python train.py --model="image classifier" --dataset="cartoon faces" --train_examples=203450 --image_size=40 --crop_scale_min=0.8 --horizontal_flip=false --targets=["expression", "hair"] --num_classes=[8, 7] --arch="convnext_v2" --isotropic=false --norm="layernorm" --activation="gelu" --mlp_ratio=4 --layer_scale_init=1.0 --inner_norm=false --patch_size=[2, 2] --depths=[2, 4, 4] --widths=[64, 128, 256] --kernel_size=3 --label_smoothing=0.1 --loss="cross_entropy" --init="lecun_normal" --residual_init="scaled_by_depth" --optimizer="muon" --muon_scale="original" --lr=0.027 --momentum=0.95 --nesterov=true --orthogonalizer="newton_schulz_5" --adamw_lr_other_params=0.0028 --grad_clip=5.0 --steps=9200 --batch_size=384 --epochs=17.4 --lr_schedule="cosine" --final_lr_fraction=0 --warmup_steps=460 --weight_decay=0.007 --adamw_weight_decay_other_params=0.05
Rows from block 3, named by matrix and row number. Rows with one number belong to one neuron. Each number is 128 + 24 x the weight over its row's rms, rounded and kept within 0 to 255. All counts start at 0. Numbers have three digits each. After the name is the row's rms in percent of the matrix's.
# fc1: MLP up (model.blocks.3.mlp.fc1.weight, 512x128), inputs 64-127
# fc2: MLP down (model.blocks.3.mlp.fc2.weight, 128x512, transposed), outputs 64-127
fc1.217 068:115130096152112101143116141102161142165158145105119100124155140147154168163151143120143107062140152150162124125156097116118159073141131114130133102140114127132120123122120136127103111132118159
fc2.217 066:139160147147093089117128149180138099124118152150130124200121094146148153115137135115116130137096163117103132112111132088121143134170157129110066148182117172139149074147108133174143128167138113
fc1.218 123:112102146118146077149149160108101129140095136082142106141084093144119153125147144166142175145156145153117128169109084120153132138137142128089173132106101106126138114131145102119146060165154129
fc2.218 123:133163136156158142110152113093113103124146114150114125134173088132115148119109116127163155139122135133120124148159089095108074082110134126132092114114145152124067124077106124115066097165147164
fc1.219 100:131125085128127128122179098101136129096156156140170102162155169143119172173103151155131104112146155163109093150117127127116119101131096113098099140092134114110113112145081137151155172166132127
fc2.219 100:128091189118122086107119167131104116115125132114150124142135125164135135164160151140156124109108150128086177159148157158161140129158121122120121139124143113141147199123160130139104130106168155
fc1.220 119:110114189116139135115114139157143108095093155091128132097127140174123141161116128109105103130149128172165152108136109109166147117086092105121161098154141143142141112134181105064137117118119105
fc2.220 119:090128103106080087081085149135130138135134130083155149119099098090122133144140107113168127125142116173132124109138074105071095126132148108144139130164113095137135133138108151089150155097149153
fc1.221 134:138164144095112098103117136085128148128143135101138155142136115108106143139190130145135147151087165131120148132142101126136158104138119150125139165100127152149127078124127127112103166136121072
fc2.221 143:173116114139160096117114158079130137180118145119121138088129142143126105137134134154150151164096115094139149119120158139111125120123134130137134133137120106143096123136157098162096162068158124
fc1.222 116:130103134107112141161149114140135153116139160121111124151099181154113151090154142165106104142086088131128139127129130118129149092145068157167114076179095123110124119125118133123199150096130130
fc2.222 117:166098059097099147110069170167122164179122141113152133137133133082164111110130119124133132157140164091142111113153129124170112173150122126126123134123131118097140122126122151102080146131164120
fc1.223 086:110134126143143149157151142144121081139105116149126054139118149113138149151073152090149133078136117119154151087128113142154106127149133124115179129102131134183144126138082122164171105134115106
fc2.223 084:124130128140076096139124165141191109195170099127149126106156122092113111120131145127097173107123136137103113134085136128145119113130130146099123096132149096126139183111112141142109141133114073
fc1.224 104:189162161139127128105102139130145146096109114083138128099095143084110116167113133132147118108106139110189150133103088126127133142114148097098167113164123110095139106127138078170099190153116086
fc2.224 103:150143135137124140146093143134114151151140149087124118110122138134089153141132080165129092137127115155112136138134156160128100111131136132079137084109142146126163157108094087093149135157076085
fc1.225 097:117138120055137141116097105094131105131094112075164135145099126128130158098136201117144109126117122172179160093108108151143166161121091108151121146103122110099137101140116140134157116122144123
fc2.225 097:121147131151112142154093142147131121147115181135138154127162129109143110123159158162151159119118141183157100160164105112112146143109081133110181149129165094107124082149130098123138083142149130
fc1.226 123:170144155151172126146157083120089121128134108121111137159129169100105083144136123129138127110112103109122146089105140126091132156160119118141147125104110124119117132198103174165117113138080092
fc2.226 118:165168101114144151140135120144134132145117114124116101126137114133143152106098147156100145101124121096133086160165132094067121110117092090124158074151135126128140150094127110103110138118155119
fc1.227 090:147126140111156100100144112127103131157124104120163167116108139168145114089166177135133157136126154133129187127120169108139081131128172111101145133121142122109149054153109106137105119112117080
fc2.227 090:151103131139143105116102190115114169121157139086164131137140071052145160120142143083140114124067132108124151152129124098120127133137098143096102155131111141138102152132123112121157141125116141
fc1.228 107:133112142107106108139129160183138069164132152078166153106108141149141141092171111129123135097135110098131163149100080068136120133118091108135098137133144121134147120123176159123096125150108128
fc2.228 109:132140118105133115116135154140112128116142137145115154126162101113139104131152135158141159138110139164117134128087126080131112109098109165125153124099154122147110107143182130082084130135072165
fc1.229 065:082153172123151142136144155125132080091105114151164164109133112121124137167104084118133133116094094127117140148162132142129109141102147082132129128146170135080128136099135125163124168123121124
fc2.229 062:149121158105119066144130116130149153146125136152106111117131120139152110126133155117136115080149109124148096128096122132146087126127120107140161149134120083136094130141123152166104166134169138
fc1.230 095:148133144095134094125103133100119102142134071129125105072163123141163113123172156138138125132077076135148125099104159147117113132139107087121133115144161165124158116145132109113178122121169135
fc2.230 097:101103131125081127138134065129135097122137134096123155089152132103133111088163165147155120100137108134132157111165122117131124145111158132133156141105133116151118090138079096147140138098109134
fc1.231 098:156113122156171112141160121133149095160129095131157116119100152132125123166137134121146088121168127154117110080140134171096063144170091097107135161152108068153118131131111132160110146111075120
fc2.231 102:112097123113145120155149147169160106142097138124138097143178155175120157133132107127098095098153088115123120122113132085139128155186104115086136118147082153123121129139124140118102132130131146
fc1.232 105:104141115103158077133144120133134131155111121109131135145137136144107148136125149133109120161152147147119092128105087159087145151107165109071159146142125116110125151142202136143106120120128147
fc2.232 103:139156095161143156178148108167160116145130131111153136113183144171136110113150156146171138100131122141155151160137126117092072115135095122128122131133141149160080152144167099126091117133133084
fc1.233 118:109112113103108142156133143095111174124112098138161169124109150122158136150160136149080099117131135124095094135146159068095116107117116136133117105135137156140121133112140111127131136119181120
fc2.233 103:132139175127123149132156123130133138123156152090111098144144127117063123118120146125120130116116111164136142164127135147182155130131174096102130095078155156149123124154105152112136097105104143
fc1.234 106:140122113139120102136171140118100168076125141101114137132163142151161135165143149083109131148123175133114116132144125115135144135094145113131115097128103138132141153095115138148140152111180098
fc2.234 104:113146109077142128121130113151102107112114164144120099140104151149097130094122105131123137126158130098078146130146114092079096089152154132138138146170161094100155116125142115138148122136136104
fc1.235 098:133121147115170131158106108148116130171106107128128076113145147121129094175124164109105108139115131141129154094199102100112074182086122117121122129141170107133105099113105099150102105120144138
fc2.235 090:102106128100094144135159122127134110123131137122169160124132107133118139186124113128083110134140121134140122116146130132133124114149144079173122151132156139148120092119128138162114167134117144
fc1.236 097:137159084128143150118110150078145100134094134127156112144127181160130139162118173122156124185154129121171133127117158106107105152131134116092134121122143158126114131094149137130122077129105128
fc2.236 097:137143166158091125140171135098164138139145108109112121124086157111110131154129136192129124137065117155129145088159116145129134113123167118098149172132113141149113120124148108150125174137117128
fc1.237 108:111163189133172167145132143146161130120153119120112154121122096098110121092138136181113145163151142155118127139116117120105134143132122098142145168127089143101137091090178102113133119096120113
fc2.237 101:135114116114162154127147166105140168134080122085137094109153108184145160094134122148109120141136105118141113123170107124104129102104147155109084168117143124124138151129123092149129122146111144
fc1.238 101:156145114134126114135166089123157126106117156124161122149151099114141110148103113109148120143165156121102055131168133116132123130117150152169120114091087100129121114137113085128100139169099135
fc2.238 110:077091147173101092143133133122150147114135116116121104123134089112149139118148129123169090076174140123100136142137106105139133141163098108129136146120127134132131125150117099156087147099111097
fc1.239 063:122121138119158132107118163122138117178103157178098113155086153135131103181104127117126159117121118122121110167107097124172126137126162088151138128096127134161155089109121124165118067130127119
fc2.239 061:111132117125109130167157094127142133140140113142152143124108111091137119158099161125161142148106102118081139146103133134113131130132081101114138134129161101160126154123157159125102112131098100
fc1.240 113:160127099154144131130159103127163101124128110157104108168124117120118122132119129137136111118113130133082139112211132143124112101102144147114152093166124097105169109140124125160119146136127124
fc2.240 116:106116105110118158178120165127137068122179114099139096087141168103119098095113111154095116119111117120143148141131106118139152162137105116119165101152127148150122157135145142151157142089130100
fc1.241 116:105084124078120150166065119092157128117142129136171130106158142158156126160140065163098145140124092142108122146082105124097179145098129098154166089112136115122135108127115117136096106162124128
fc2.241 119:141176089107107143117109140148153145168128151129136143104155111154141081139141114155156149152129129115129146134139142124129133153135160109105115152154117084127092088137099106162124153087123146
fc1.242 110:137108154112128098121118122151163077134128134138139103165111112168136143067126105110132163116142140130127152089153142146119123102146135197124122101135141146124128125117087107126133138108133097
fc2.242 110:176077142091108129138134124147127089127185118130142136134116088097126154182123130127133122182138148086123107099089120148150188098126080135095116141134165138117110139134104134118144177166142164
fc1.243 101:123126128146142101161126122088150149127127118146129116194133116131141097124118175160105153087096155143134174143128124093117102142204075109126176132115064120104149121111109176133130126119131093
fc2.243 103:109148143113125116162094174133134133115132103109109091100120148130133138149135091138126160135146110106099125108142098117094115163085129156079123113142153174124147176139149111151141128081097121
fc1.244 080:158142113110133121118102150122105098105153129140131131157151119147167130104096125099163124103136129126130114104119132134169150132139126127139123088145147150110104099132120127123112116100115130
fc2.244 085:086123142150152137125146097103140161078147127129149158153148095135092084159124153109133135149156104146125103168104125108167150133120122145150116124143065112119174116126138148150118155187097108
fc1.245 095:174122143073124141151142148156130124155143151117193110134084127117101094103133122108093141159118131102155105110127101111095129128122132105151067109149046175129149155109120144099159109122120126
fc2.245 091:141138118112162118134116080111086144148112137128111123085130107100134120159118109125115121110123130129096130163167135122131107148192151140113106164127170139137130094107125158123092096128140105
fc1.246 110:147104156145164126106177096111182141175127121124140130115083151131087098164103134112122142131137142149140165105131124151113137123135131093150110145163109119137098114120140132101117153183147114
fc2.246 100:134109079127114186141172116115110128145083116100105106149138111139154130076107146137120136087165161110115107113168150096131157123147115156164166133111137128123107139125160124118090158158162141
fc1.247 096:140111145098135106115130115146127126156138076153115156164136126123118141132140174147126118131140139172168110052105106116084164132121126091103098166115116102117152125133094137142143148103090129
fc2.247 102:154127146140084134175121158153168100120112114102141170122163131133162150139101175136158131159156101160155132155170131116112126161119096150159132120097136097091160145145084108110133088101133072
fc1.248 100:120139145081143078144166131088115107169123101106106078162127159135106140178147152142075126208146140154166075162140117153118092144156107095096154143101140127130132142100119137123139107117148131
fc2.248 094:126169090153140113128120133132135119117132077097115148087082133141083139161113114133116144121136129163121134161155143129124098107150103124125088092140159156115098120105165141125124079118124119
fc1.249 101:154169167116128115157182130152107122171097100141154119153118139114159143137142110152163141147106115113129161120158160141098108114138153109157109137095094069150168144117144128172147095135135103
fc2.249 089:092139135058149130104107139117134123137106104088094108108155112067090090115107158139115111130199132115091084106140117155133121117152131142091119085076147145117099122136110106131089118153131121
fc1.250 086:143129160142129146135091166113130121145158100139153136081153141143175082157136136146110164126077103140143133109095121110112145147145137136129112133146201140154114097141127124061098121129080128
fc2.250 082:130085127131119123119109091168146140114100119139097124107153136148137133122173150134118099170143089137148162123170143150129154109125175142131122121094149116152125135067138146129135113134152180
fc1.251 111:081124142134139117126130131174133111143130142113118137163128132122152195138070115163107089123138090107134104191143172145132118077107166167172157156127180123117134129131161147101102114135112098
fc2.251 105:125083116152118135090134085112129128101118132119105140105102107106113113156128145129153113183131154151171127141073170138114126163112111132152139181116112128146131125174101103092154152148092123
fc1.252 116:137125105096116065140188109149121106127107123106192121128176097146164157090152125080118146126118138145162135117117091136080104117147087128159104131130121132111145124122108109123111101134146122
fc2.252 114:179129122123162121128101110110118092105139083122134151143071075131129134162167117122135141126131138162091127154142100122126165124156097106128144123112154083108133145112108185074147170092135128
fc1.253 090:085094150158154148147117119125115077121128182138119130102140093119123114150164139134142131124145136141131114110142130145140149167157131116139174103080135115168132162130128139159118120128110115
fc2.253 095:140136132130116124094127096134128138174176162103114135143117135131134126184116128172107123108162168144141100144149143119129173086105141176099111123151154141123131109110137104160083098137134124
fc1.254 095:140124107076156148131106077105127116121150127137137095095119068116115145125146165143125128153096122160127104105157148111144147122138135130120125114141160105153118106123093135155137130108154117
fc2.254 099:156097094143080121133119115110169138144119109105185110113151177139092126121103111151135074132140136117134097142113101098071132136117130153153132109138132094100132141087173169131128104113116109
fc1.255 114:122122095110114126179102117162184124180086087132115105135164121113129133121113143080122127153139134133108102096147126093124108129145148121141120117126106113156115161125165162163109171129158112
fc2.255 102:116155134121155073084110129136143131123096137121124096087142169096144106133115081080128145108106123163115100097104158143104110130151139149158160108109093129115130101182087149118103129120116106
fc1.256 118:113173151131123138118117115106118053124127106121114127118141148081166093113136119133116150164136151100113089062156107140101141161137164142146130135135134132135166114155120119106141116163129087
fc2.256 110:083142163120107133168171156132172185127118169109118137143133106114108090126142112122102110167140124139110137171147104128131146129137103126135128111099115119073137119130134107169138099121126116
fc1.257 116:174122129155139157140155109158157122144110126108167129156130102126126123127158159126127121122120131117105100159120140111104099106085129137164142130091165135140103122138160098119158137167122149
fc2.257 116:096105115159135131135130089181136141149167143150088131083113110138134108139107118092138128165124111109067119169136124125089148097118102129114130165115106091159122155124115087152117139148134130
fc1.258 080:174103147169149161120095136125125140098145111128125129161153105185109149131129140155132133136129086131084209099122109125160116141114177121159133114120131097098114111097142103157177125127099156
fc2.258 084:095096139119178213099111137106115127140132154120137122137120128100097153114146148144136097140092129137121149134146150140158139159116157129155150126177099114135152144125102089121144090144114119
fc1.259 106:149127149144139086138154142135126156097116103112138116108134120092151140168113132120137086151095140110158143102177111096143135159128128187147138099133151126138149137097135031104161109152136132
fc2.259 105:119101153146119119113101117145121133123102100142113123117140099144122112113133090160094138122112115143140147130140126145112082106136132185106098084117146105131173109140103112141173150136110137
fc1.260 078:155089120091140126137124121113080109145108128131108067131174091139157116176083119096135115105093141118121117153169145117130126154077139154132136113126161138114138159159152072107162115122140098
fc2.260 080:093120112139102139159166112146153116127163114141134128107145138125134097118138127106140147148121126102111131122128118156113101146104111076163159154130106134122164104139133111128149174104139106